config.toml
encoder_arch = "tdnn"
model = "contrastive audio-text model"
dataset = "two synthetic voices taking turns or overlapping, over music, noise or silence"
train_examples = 26041
gain_aug_db = 10
n_mels = 64
hop_length = 160
input = "log_mel"
spec_augment = true
win_length = 400
tokenizer = "word"
vocab_size = 209
loss = "softmax"
embed_dim = 384
encoder_norm = "groupnorm"
encoder_activation = "celu"
encoder_weight_standardization = false
encoder_channel_attention = "se"
encoder_depths = [9]
encoder_kernel_size = 5
encoder_stem = "single"
encoder_widths = [256]
text_encoder_causal = false
text_encoder_width = 192
text_encoder_layers = 8
text_encoder_norm = "layernorm"
text_encoder_norm_position = "pre"
text_encoder_activation = "geglu"
text_encoder_head_dim = 64
text_encoder_fused_qkv = false
text_encoder_bias = "all"
text_encoder_qk_norm = true
text_encoder_parallel_block = false
text_encoder_moe = "top_k"
text_encoder_num_experts = 8
text_encoder_moe_every = 1
text_encoder_expert_mlp_ratio = 0.25
text_encoder_experts_per_token = 1
text_encoder_shared_expert = false
text_encoder_positions = "learned"
residual_init = "zero_last"
optimizer = "adamw"
learning_rate = 0.0012
beta1 = 0.85
beta2 = 0.98
eps = 1e-06
adaptive_grad_clip = 0.1
max_steps = 7600
batch_size = 512
epochs = 149.4
lr_schedule = "cosine"
final_lr_fraction = 0
warmup_steps = 380
weight_decay = 0.2
Rows from block 2 of the text encoder of a small contrastive audio-text model, named by matrix and row number. Rows with one number within an expert belong to one neuron, the router's apart. Each number is 128 + 32 x the weight over its row's rms, rounded and kept within 0 to 255. All counts start at 0. Numbers have three digits each.
After each expert's rows are labels from the 100 texts, of 14848, where the router gives the expert most weight on average: "fires on" is the input token at the peak. Only what is clearly more common there than usual is listed. The data: two synthetic voices taking turns or overlapping, over music, noise or silence. In brackets: how many of the 100, against the usual share in percent.
# router: router (text_encoder.blocks.2.mlp.router.weight, 8x192), inputs 0-95
# gate: expert gate (text_encoder.blocks.2.mlp.gate, 8x48x192), inputs 0-95
# up: expert up (text_encoder.blocks.2.mlp.up, 8x48x192), inputs 0-95
# down: expert down (text_encoder.blocks.2.mlp.down, 8x192x48, transposed), outputs 0-95

# expert 3
router.3:114134118160050142077136113099128124187161153120111172114090143186097165112074118100176168142188131114163096153100097108170158136142118139141132135110121140088109162140076108147084100125131132148089083144159137124066110126137144037130118136123179146175121131164170140141188153158088101152
gate.0:101118144117124127096128117130117174073109191136142154135081174090163150142146148131134155127126111145162102108073145105068119116147109187130179127139130121115088135165075121177142126063124146163125143130199122113149112165124114078086114124090114157125079107083092126091148100157096101098
up.0:163147173130154106116080127082091104174107093078177070117147105176102078092208061112101091094107150187091152079160170173137161092144138150157062123171119105158151155081106162111135141138136092142125182103145102099094188150126133156110165152148123158148122077140195122115113151066136122141
down.0:115139097122111111163125157138154118109113105214146143095105080128153085145069121206109115124109204103133148129112092116161104128080144150169171138166075070122104152108046179127131081078115173057153106180095121078163132145080165136105134111157176153134097158125110141135139141107143097111
gate.1:139124098115157166089066112103098145114100123156112144174184161137112149151139138111140157114078125151128115107104119117123134090117140165113184107140111138107081108118118102094114133089133126125144190140152081132114081125151209105103150100095155159092120055101145067168145083156138089099
up.1:059162181139150097149098133097141188106128105124150119039153154113157121094199100166168104057083102187127174172056092105136146118159155104106114132146092164124170128127077149141158136136108116126085093116132150110147161164143037125049073137131102103188113162136132098126085147142077134122
down.1:194100127163145083166099143089154124149102140076119158143086134181101090134167082132192132129104124037164106110111120161175129118123195099110191147134115105137169125105086108099143114102140136140157143150123082157140137174121077133128088085100104124090073072178116172115140157126103084132
gate.2:121124131155119142152119136041157127163140111089076133135153134105151143112134154080167100103162132131108118182111121147146122172096165143097159149184064109114084150107111109146120159161111065149105140137115134137148131092140142102142131076099117142178136145146222097150093123143142049115
up.2:116202158104176118106085088116109104134133099146190098066145147138146058084149116154068137124044116136144151163173183155110159135165158127133124141146115114127206097079138164068157120138113170092142131103101115106153178151098174144134112139164077115115134100130092168070120163113094200163
down.2:172122133174084089077091154081169111128090108075106104054146172129094098132155179141167056114124117104104114081113178090139143104137141190104110143158139199148125173077185129084128145161152110144125137128112122093109113055165122116119131129129086118120106122117154094062140129191117126150
gate.3:134142143102103102124146028126169127182163129147183134102084126150098148084102065153143103074115117139145187122166140138174150109144144106090069182115182144134137137103140150116164104151140188156130093138140167102094130136096142153067088171104115159174173125165090117105113121082156172170
up.3:087089108148127072112154091124127101156153118132154106089095143120115162079102094132167141151173102112144103143090122106158165080153148121090106167096138207175093105183140139115134149122105168154107108177154177092114158133150129129155129171132184100137177095195103141156131090093162143197
down.3:129157154094138100165131151090115163145113155140112128149109110075083111098059124136109095108140109113128141154108109106139186079129097184167089122102080132148127096163124169132219137078122099135131151071116167083199139117149163174124064177067130200142161085106125078085142101157174153184
gate.4:172111141171126096103141137157139132147121110165111133123117101199082133160070118101127163065100167153122106085101127114159052104166099118109073143103136216095153200121126152165103093094096112094108072169142107169110110128164133109106130151115136128161082114168109152108142106145091118131
up.4:138126149156131180143116158115143158135086146080127170098081115160079100136124114093132135056091154162137125177143055106139095151093108100084141196117070104118186142180105119158128101117114090154142087158095150091109120162154066119096134121122084118126145167162185132131140138147086061106
down.4:129075092101146148131134139128156213148147137121103101125141070107132201080132173138113168144172106064154099090115145126060152155119146125176083146110167188115163117124155106138126154141104115150137194102167150114093208106123067096098153091087112121074133177162132088115134082123135118083
gate.5:150064067039137103124099116120150113113129158185107163132162176072158187133110139037106126161161130153069133173123164153159186133106134206170123142123158175105072128130146112114156132110111164123148116131101129171180156121071169118179164110165186114099092077155079117129112132119106148115
up.5:098168126171181156111144125111112099100078103119125107144127124165158085118154103187123125185149121086165068081143109148086090127130119126161120077164092118100151153119076141073132106136136085149113159099137122092131159112087135132063123103093066149117186182146107155128142109106169157181
down.5:079137210155101086146140096149113195148110106089084128106193075148139149123127115147114138108143104118160128189123140084123138133121178153067124089127150200102145110183131119131102146167103129123178081158130079126140143115147129149195112106084144160143153138153162117133168121135144090116
fires on: "slept" (17 vs 0.3); "friend" (14 vs 0.3); "train" (13 vs 0.3); "slowly" (8 vs 0.3)

# expert 2
router.2:121126134096194074142150103193138145136143121137120134111177127136133114190174126135131123076117113109139144100149097095107127097136079143099130127128128167167124127139157127136163112159118075191100109096196099082068136101137117154109086186128094117207106138151119091116132093108177110147
gate.0:180186134131143084105135108142108166178175153166128115131124082142100093119105112077153139105043163143108141153156111111175088105115100090135074108115098128112154081109118113153165106115112153096181128168161128154142133146075100160159160174088138106152105151134130111149131211070068094079
up.0:132127096105111167112120117089101123088111195131120078136081134086100140117043095162086141143122126154201154088122127141119167144159120066131143125120105133163110134101096146074094120095195131172155137118136121126136063174146141083126096119207071178128106101103129146052158117162161154149
down.0:136168131142135129128158139158128127162124061109111156136116116106125152141135172138132102144090172122141118150107128086103087137161130174158115173184124079143123163150080091148116064121155101134159112107141113131137064096137173137033101139191129122197127070099108151104105114123054167109
gate.1:055141123146087130114154056178133153137113141105138192144110163092158138047172146051128131095134129149115134176130100100107121148125091187091134098139143164134123148200092097169169110149127121181104159114110161139089154130097142120111153127071183109166105144141120058148162127083067148154
up.1:099118138154123058095191113166143194137097143120104180142160133125153141088175123079164139135155190129153145151145083079129080136125084166059116094116170158159156182199051135203148112110139108157123130127145152167081139130097057114101137124069138175150098137124123106167140062134078137127
down.1:127118090138145217111125132102097123111096171092105089162156160134174119152145134139137175128167143124126202167151125107103134129103156110129158153121093101155062133139103074124075115157117102135139134114137130142100136153142115120175147069193112076103147125128169101119125062132175085154
gate.2:097142097107177119150177098112171111161151118163137106100139141145131096101141112105122115106105158110074096066176128149118186104066138154135136111168090136106173174145067089064115147111136127071141202185127115162097153102143146131180171149135137188043123096148144153102122153114136131145
up.2:176122155168081174117087148134111129111125148084118120174094117086122135160096160149169140154194098116153145124114146126110084156193130088130098116112144066118042104079170135157100118108144147165069116094086111084174081171140150067102109162108106131124155167098100125172147125090126136075
down.2:140130116129080131122113121120113156158088181076120111144127143103080190096166140142056093123116140137135168115135125096150090125194082146100106138125118156162119145139174140133100149085146118105119137126096169169139104150151106088147130126154121171122158166093137090133068130205162088100
gate.3:115174141174109151096128146107084160117161129111126133111131105122120059129136142205176132124134169081134159090069130138113126127181140177122089159068113088145103100080155122071065203107133077097084142132112130089217180152169116079161105073121065101118152161107116114133139106160133095123
up.3:071155174105145113103176103091124143124124124086192146154123124141151180113109101151084066130133112145094101107122173144160146126143111092133153162149186133106121175144142163137149105229175153139169187151081165150088162082143119149147079090096157156146185065165126094084097125076133131127
down.3:121145083131102101166112087098146064125137098081121100147112110121088189116105099093124142158096111115223095145148108195073136104184124115131097129109155148171133108123125112146130080054133099120144171113152167130140090140097148079109142096121132103177076127134128147144151085180119123047
gate.4:123073150142180096086194139079193115166122140086149101154123102186107110073151095151101091129106093088098117072130101068119111117136152176119136107185114101198121138106121116145130123170108114125198151140160156139140159130099117154065120175133172105136151104166105201106097068146152111133
up.4:141187113125124076155138181163193122109134142169074174121224084136056195180116099125139155080151168139189095124119131133138092079136108118124104115047134116131160118174142158134150109106088157113085116117148140079134155099212091072121141129042113116169101153104083129181101161157129126119
down.4:196186107121063116096093147173159156096127092146077133136110145124077080147142126129190097128085140117125111136112107089107106088132126160161075085126102139103094127118109134089164176024083111146139127116125139138166091200173129159131152153128096187161088094201110205147101136120095135120
gate.5:094152150118162179102140093050119176121125133139168146109168115139181092146097083125135220119119085101128152068131183103181133135082141123090168135168082128061145178130117163148137119161140109139102185113166143154090100119154107138129107087126159138201187054128153074145172114063142067135
up.5:110142189180100126170105185174136126167156080145066084117118068183064140145161165118150040154138086152104132162089111131119101101120127102138091107137190115161110102154153128163090149156070130076115081119172095070171142135142161141151137096079151104125122141103135099143104132153062076112
down.5:128152167082122125190090099129085106159112105069170174082115139127090102116089145101110110150115153127104186098147130188163117065152150137162132124082122179131156114150078156048180135111099116104102100114129104132147095132143092115148123137139137150142116141125125111160074087171127105146
fires on: "-" (37 vs 9.8)

# expert 7
router.7:092084100149137143105126052093084110113091144116188116169125217115238152116144140147107130203091114065108127112118075135097170127135194113170166109110142112125079167174130106141142110135102122111164161101113086158109157148201160155098134076156152160108157084161129113148105107112121129129
gate.0:118120158084132112188132161140060129137141140162142141145136148151172132141152145122154145046094171236096116090168099100168074117132084142091121102116135121128128089120184165159133089119135113050130100126096129118124142142178078177130095146143106124170043177147141130098133131139095074134
up.0:135169110117092120089112140142150163081161132124127191164082094109139163103142138114143121141165088102173172183149126194093136174099140152149156119129091130148119160156103063060171153152133126231147143108149146100133129128064148069161156092136169139170160152131076149176128127141154120147
down.0:111072136108118113144160149130133089136150106160133133083140094133116105095139138163190173115136074097104128170142106127162146122134161108183144160122164082128105156092092130129134134083110094164091079158131111068091208136133168157127160098171166101108075094173143183139143113166093124069
gate.1:096171201178140161123160128089136181109102142080134172122157100089148143144184139100071107082209200123176158118138122111131119125162136111076156094140136091122124141149180170119131097161086092130068151103161161156116142113165156127140092058100121109153151118097155097138111122074108108137
up.1:153139191209159144105124145094178129114097103078156145099112088161134128145170144134112093157173152166143097094146115133168103133135116124149118186126191113126134130156165193141123105154113095129125121075095175121136142072165146110141041076065083103134193150173208122110117152087117075037
down.1:162078153110114127144122114177049086115134121072057091133133134149060159124163165136093060142141116116153117156148101132140116138137151066126136137161177175163141153160143158168084143125148106110087130092158138094167098072146097161072099106171125197139099164132184175100043140164110056075
gate.2:125136096124151131195130148221171148085129184124121157117089103074149151156081087081128114159179123155182102164074158113112139181110162070100183162063127141139112075138136112084174167115135145158127159121177120175123120220168135134154092053122160122127126124116145113137154092130094169092
up.2:120117167104096092086111119076078094166144064136123119139176158151105095121150141158103138109143124102104165076177124138121088100175120158141076076199122072118175113104150129128078109121156070112137133131065166110166190100078113077147164160154089140126163104102097169133115157111091097149
down.2:160141133141161152113090106173169129073150129124107099093160148118183138171113101150133174108136103121128078106122139124051093151168145118118077074098192125110128143122212123093149105156049045154069158159122118100114156110115140140146179057101126097158187139098139134116137161157141117089
gate.3:085185166156098142130164087104114107186182115134175090155146131122155128185163161174118126094136146120154152131097141154201114201170134063091107165111127141064153150050145173117170138125102115135091146099073097139162157123141103105151098098116079116147121136123143132070086123088157168130
up.3:109194151200126176126082104062105153158133118129158089105180137161169128176168103180143173145070162132169161074107124115155146129176155108139093143115128094134165164078118182154137134111105107107097112111107105098142155088206118163105066085092078177112164126134170086106068138126120138133
down.3:073128112148133130119168168148103142082116066109189158168099149121073180136115139112152112112172113148133120120106089126072154139091105091151129144193161107112075151134155148171091093137165192081091106128196128172179114128130154103117135103121161127077180123093128103129104139107123109159
gate.4:108089185108110070088168169155091106117152099124130104125115122151102165106085113184097104097142080159126113110116090089111112152161098137141060134136161153132121120102107124179096128107165073164123156121126091124122116149092098153088099168141155161168159102161093165113160124131152136130
up.4:171137141117088149151162143196119132146140179189133118115155099095087014172155208094129115133166169097094114144117112190126131129146103134130090077167169128153119100148138122086180127098113124080152109117107126091148131089161087146200151112092173121096119111110183125143118181092136186112
down.4:090146163145120102115073089082138090137142105140155142074105194176189130180088103142158130146140110175132129157167138107126156114138175151185195090195150175145155071050163160113104136160083128145090086165113125148143125140143132104143118110155065043080166104116169118142180155097142114148
gate.5:178079134154192154144123194122113098056101147088063068122121164090131161111096171170100085148151140135117087170095123161140171154125159102110142181130110154181107149151180084172126144110126099145150141149093159162124102163102125115119159160184113143148107133136167104144068140099196094152
up.5:178108159162119119152099138166139106137104152130151064131134108139115081121122107146170067147103185176143173122110120199155099156195101133147116132066117145138093133137119155171042131106140061145176084109035139092155153083126084172156154149176109166137093102139114129104071115162169124117
down.5:141143114097110210169104108146160172123177149175091071101132169133196126097102131152148152097123162128149176113138164143150137124163155090161187172064166078097165137098131221145168079147181122157096102111117070137122126127123172136114133144097080137088118134132085108092118092094178181107
fires on: "zero" (14 vs 0.3); "music" (8 vs 0.3); "hello" (8 vs 0.3)

# expert 5
router.5:132095162166149160142187174123090162101128086133143161199153137157211160068131176157110128131160104146100123144083158159139081129086150118143120128162156159108164147051166122134125131138172130109128146160129124177143129144141149066145077037177138077162081134158117175134087113135145149138
gate.0:150119106114083199119152139151085135149144080161141114204170124141130137135113169121192152095148136168119130171165051129130103146121124147125074120153096139122134120143179058112132123092085145111162065169078092126200153172058129177163148151119118105159131137099099167157126117132174085131
up.0:145130106140111168166110123124179115109094142157083147057077161106096091129099088112077154155107180116110163059088124086096157113177157123142148136162081134070110164125070161112097128090169124126094120143171115121074148130162113139041173085184105133151099116092130122119200185139070147132
down.0:098158063072106083152138164140077129132139179151101114105177161105171185123127151132184182131107157147113163186090141080178152155101115077170184171118108073179155123114170081181078152106112130137135124147160101161100090209199101138114148140141096125136108132082177055146097142077124044133
gate.1:104141088091136154151108171156134159093097123180133131118070131113074147189116136131103115140083100124122170112131132077190135119134144127125158217075074157170047105158136144189089134157127135132150130135130125118064113198168128147140110090144134157122106146132111044131147109114099170102
up.1:165108134137168103112100121113094119109124079115099101101168138164128086120146109109142144124112145152092097148158143138042113085116156158156113092179109113114189140091123129062160124091088105104116068164156119081165167048074162156079116156143112118149126148124129161121130091130129152187
down.1:124120111158096053175102127150105108055102125198040122161180144162109099112083139156118130192100119086082109122095105128033159125174175111154137130089132178163091140160134101171186133161125153120174068106079146136146139119116125171162124164140118100083137148131111180137117101122105104189
gate.2:162109107067118149113129151151110113122124187097103153146099107120099100156120112101181107148172108115158102120153091137099131144141091109155123159138145131137050090166154059158138093063192118182155145117131175132133064136047087132111152153159115125107060078110122165130163211129088108130
up.2:126132084140106132076149132137072135099135151099146097153119087125108120096036165136100104168144091062151106158147119114094153144080070122149116145149121159194098146148145075140114116138148101108156110148123152144091122096097151156145158210121139145104145124161065166107209110175158167155
down.2:129116139188155156148194187101100119115100130094172106071141148118141107111107138159102151133183153109132144108083106134180117085116136105128054106137121161132163148151110102127133132090147196111114154166119131119096105132123111112153131122121105185115131112136099189127146066181141159043
gate.3:121101140103141189118119129163106054168156111137189136146129111117160125119097201195109123097131129153109105108194107120209090106174097093104078111140157159105137066140158126154131098145138164116149106131149124139109086134089103150128118142088145131090137077192113189140152177121117084125
up.3:153077124107095175109155165132128098168099071133178129192140139107128149085112130165103100130151106147139089111161124141142134182146144151092088123164129180136078110143092056139108135152148140166138172141155159162134066114042162116153183135132149077136110030190122165180133172071106101120
down.3:096081153120169116087110177141089113146088194155128086121119152120106108086060105148097083088118132160081103114077136186117162132083119139133147164102099195128122116139106178144171132172089174159126132151105071125174110118102122184185155168081189120100108124140069130103189082140104139124
gate.4:119132183073153137172145153145170182119098111137147148130121118116156149138135205079105144117142165200180141165114120134160087090104092115110144087185143134057173162116142172147152037070146146118144143141183131165120163089141133094114109097066136139148087096070145131129080089188128120162
up.4:187101130134064095126110119082121144130146113132163089109107119162112116136171126119081143152123070120138112036152145214123138139137131141174086119162155136129097158056107133077136160119143119097153136073092088064134131154129152129185095133134095128090130148173141152104106107169208211120
down.4:124128090111151069106121127142150139144138159152099158121074063126073136169137140125121117158087163147151162104113152078110149148131142175166137167060164167092108150163119142112099102139159167147181094160117126167114113182067110128143129047065133135099118099047167120150150116133180098129
gate.5:118113141140144168163096151136096113153170109162142133112193117088172128137151106113123097096097137132165129137141117063207103098172130110054165090122140148124123084180140141151171042142104151177086134136181173155076102114162135172088118143083098078136148134144112049169101102100137089138
up.5:177063189119188109123075180110109115069141086084098062111139115168117125113150132156102146178121098141079115142140170158140173088164115141147118144108148084157119145078144148095131187149106081117119112146149106077105142136129184134119092165150132122175129119149127115141076149095169120073
down.5:137140073132145084114102139113100099090155122105145138141136168098096152114126148163187159147126098106118076167141171139176159118179138125222139125096141092126090121137212148100137118110109137130131087174094176102086198143101116144111094172111121060168173108167134152162124185066145129127
fires on: "search" (18 vs 0.3)

# expert 1
router.1:138149101106145080147158124111111096124134104158101065129142116068142099191144174121131135079137151118103166150096112158137149147158128110130100127128098130130139152173101115123130114095120114111162121181033086182126181171091091183170180156109146127116100138102092134111141123071152139099
gate.0:147125129091153125151130116134152122158135094119096109120143122161082068129136156072099159095097165114139127140163118117051100107132128154192089118155116127134134202136013138161045117139114086115154126079097076121173147138046135166167162138088144193150129122153125169133109141151078089079
up.0:127164143144130143136120100063121139122155149134135160139125138097148191107143111141102097154163111125154138137168170124159166166125122134069158133083138131143133095161213073110200129151105160143085196163100157118094114165182143113134136138150137064127170122120115129166136138157172151177
down.0:088143090152156123152136170187075124127081113117157145123130103024162163151097144185156149143083089174140108088122089123082125180123125122142122163164131102171076088133166145121201099142149112170132117103102109134167100150197168146108100077081103152096123112156151101158198131188091176085
gate.1:098093122179113126162172169127145144118121191157131127231149160122177164169144134143104155167134140126135120081068109129167066171134097125104125129097081180118111141096104075103058170113131101145104159124119099123172097129171092070185124091171143092045092163123095152115128127149136155086
up.1:114122136179102138176144197124121131131127141111128129189154091124115186128174117122141145134142149079119094135078042145097090137097104105185179162070112173171092116148113096144097156092135094144116119125149095120166145134180112100160155101128137089100127181115149128188106140132171072084
down.1:136123089180087099111161139120147113101129118141117142108108147142193085118105077155144116095184199139169197124076110172096132127134108207124143169130107133123157116146132116182087096136193087144116084140085107095132153150193153129106138065181171087156112169118071149125141150140081175138
gate.2:114172123117160114105143087141112112140119075130205116169142112131168177155138147098142197134091111137139096138163153080119131186101181120147175120111137162062118146132141134146182159187069155142152139139098145184118140144110107147046113136154077070155149092157139117157171115063124152136
up.2:131191154138117126142179111154117118128114105107130116149133121172082103153103132147141140108090178116176138109156096242074124125120099046193111171128115164113162144107059148080108111091136122079144098116094094139099132146125135129116154125169078114131121165127183166106149220116161141128
down.2:122103134174143142105145118214076124070123119136145087106128108128199143150078135115125141170103111133146145069142166162088159143089115121058133128123171216099162147110111139145123206169164182126114132151094101119072087130129098123103116165164159136088141139109092162093124105097108109060
gate.3:144170106111095122115145099147102144156141147081119104122068097137146096070121133223100171052129131089169079182126069166087156114132125104137121110170108080157154106122134089108163154127136127134085124167140161099111126111121166087133137134159099133066180198140123145083150114167095163160
up.3:159143116111088078167146180149123088092204166112100152121131076105131188086044136203121125102154100109184133168126123162185139084194111093105139114103155138130104118143196115093137108128157124196090134216106189098137109060173131106167127116133114156119187186167114134134142082117183121120
down.3:139154189108171109129151104172130107160065121071148151117123100085189134146110120137099117051186093166144130169188055122134125116047110158154146105157174155110135194103128144119176124139109152085121163156115087137117144130041141113131127114096108160111198128060147137052150143144145097098
gate.4:118159124090095157159138117162174125181094153127100151069099144119179113150155111105141118074139139185137098135135128107169165150118128166079109065141118134136126127136132141112178109119101161168180113130156130175086106161096109186114102150075054078168103169134143110091108143132119160156
up.4:146159160162128136086181148119064149175150114146164142118162081138147055109164105140131108139148165136129170082068125107156079100162144129084039084161156152135140142105104156072107113116147092152090138138177160137113156103166097121138149112073154120098156130100166136114146105129157105131
down.4:116170144140075106131107151083176140165120107112179135097158102139093116105173160138142119119081164143096084104096131108181083110183145107073161066161130117093152088173072106111057107073094050131166139187124162096119178139145166128128132081079159131140068128109130154136104142114049193162
gate.5:175118117136135161158076110124138142164191111149132103119151122132093059139125119092165170106078129133115181096173145149120103126136120130129131081176102157126170144115138124099110130097151093120167089117113112103114111095079170171162123205068129142108102107133116193127129177140132182173
up.5:106178136142075089122129114092188156123192123147187164062131119132121177049162162117063170120182091144141092141116139108107104109131167184124127061135127094143149143142134172105196122154075142161135138103138172129149184114123111097093120146141108136166156200135082132137149077131094140181
down.5:094159129106108115113107225114149164088119122111084169138160114142188175109141140121103176173121111139146091091099141146118108114103110131216194089174104136142056210151156135122189071153116138149097156119127114102169116130165125079153111112147152086131150099090131120164086152134133153169
fires on: "<end>" (30 vs 12.3); "shop" (11 vs 0.3)

# expert 4
router.4:131121166138191110178081181197128129098119154163106170078064103119110084127063133142096148181080161075174166169097120124094142150103107137154111143088155138145086041198133102171133145096109191099108158173176192086169127111138134147106134100149157130113110175093132139138135164137113075141
gate.0:106085116144172232185163155123140106129115122150091127131152150129128091143156103140165107067125154151092098127154125131210093139196152134071111075150108160099054154099107105148118163111172114123156118164172124170107100139149124103107085117152078076170103084150156132151121093178115122133
up.0:184139172141164113112120077107091104160165084090115102157083084144200155136119143098123097184166107156160152107118143069110162134118130113150123163118141134093123127120171158126167119195110111127155114114121090161116167105103144133076143084098128095174174060132153038120127151121136043125
down.0:182083150105157137132134162129138032156077137159112131141118151136123181111156162157047127125138099016079139076106183132096163096096107118149145129112115150133096162149100101137119090135124174116069108166157153126106166144105114096173163054130099098122149173099135185134118164122149031139
gate.1:111143150126159094183171152157133139102116190091102170154234161094139195119112053125114152177113149143177127111131153098103181116167144131102212082115107073164132119139196137137126168175127110210128162173148104127108193093202113127146089095149131121111132091127094075173078109112194169125
up.1:199133176101140163130137075114116107157074083103154114161089109132141105157161110073154076105143082159096123098159095124128136147122135114110116089155179159123095186136121134097156119117128129119158113114115108173114086169087140148101124166069195090116169095172178086124160108075138093136
down.1:170088127173127132133102102117194081173124106157147087094175185198072070088116139142114099121079151089140135102147129145119123140090140173130137086161111174153178174111095131077158133144052084151164153117110143065109175082129083177134144123097150151120162166157130146067135068076141126179
gate.2:166104107172140175140153108097168143126187168119153124148095143114104088083135163145139198081122147121119132135133105145177130180145170080069110157145098144056153129183111083123119164083143114098163145146161159198144110151125124129141158076160100078103118097171185158169177145149098115112
up.2:150099117193135145139169147102157128122181175120176133135115120087131081038092123160097188074085192119142164144111102161091143145091129097118125109104086144087134119148086036102110200127100151120146159193169127174118134124140120129113166120144136103070095147114104169141195115180117092174
down.2:134083111142159098182092086147124197157105153106127113160110069153130104047131165152111099075149167127130070081200124081154166148104122121135130137165112165122188146135158095104159190186085096163137108141067067135129084117107087172150108139131176155072134143180135119126129153155150155091
gate.3:137153178110131151115127143139129203139111110025136137126148084142078106115175153122161056097145094144092067119123070155152087069092112073098147115147095127148110190106102162131164084149168089101145131076134125128125157137104168132154076149116175146207216097131181089145175105102108161130
up.3:174170123117156115161084171151072111106117124152112147153149120103097105140162190075113119124149176059108119148132101157083138130180093140151078129107187119163148112143140119100163132185121154152148097105133166133161149117095148156092146105098145133147089176096091112162115140179063115139
down.3:126105089100093080156152077137111131160130217128130143128160154124153142091175120105129089117125084076169089119154145151151130147095131152086156194131126104110151070125124106109063094162090141102109070122101134139173173169149122136112195183171128076125147203117170176126077101153156134107
gate.4:159138149128154192188147145110134164087115116135114125158161175097158175186147148144152137132148142130125112164103099163098098119101134136065074007125112168149154177101120168145131113108117126138082080179093162104117167129173073108145123136095136101157160136165106086110139160185100133154
up.4:136141090204061110142097112127144082114132146132145095153080142100121141113099107136108121130133134218147154085186110132116136142152127113099079127134138199087191079116119156114049136124128104220146110110122111149149111143084101103113089149105061135102143147139139162058165103141112127105
down.4:183097076129083093133111147073092134105148107117122101104109129105058050101154146141109146078134084109172144141168113134147094178135175096106114078111126180099071177097126123027138102138130126150127090093185152108179114202159131102115119189167070158123131090136160168079182143098088167084
gate.5:186149119059125095130135081168091116189167135127136103170102079119160208170126096095111130151181125111171148083143089119105111122126129140128095126119160134144134155131188154136167071148156158149101139080114127133121100120101150117121153094087181133115165089112130083133154150105171100134
up.5:126138136114153204182148103121117090156104089162107079157150121126173142112119162155125169129125184118144133099164128121131059152109164130100073122125091087102142120163152174115098100114130176104125107133093099093168130109116102131043164097143111073181170079122109126108249148141151132143
down.5:146181182161155157150072181116100156139134075132100160100137120140143114134088073159099112088095141142087098125158100039074181135101146151157138127156148115099086106144120150171122062102151154157131097119144118175158061124106160166083160099155105071191154111118140101087111085088077140153
fires on: "wants" (7 vs 0.3)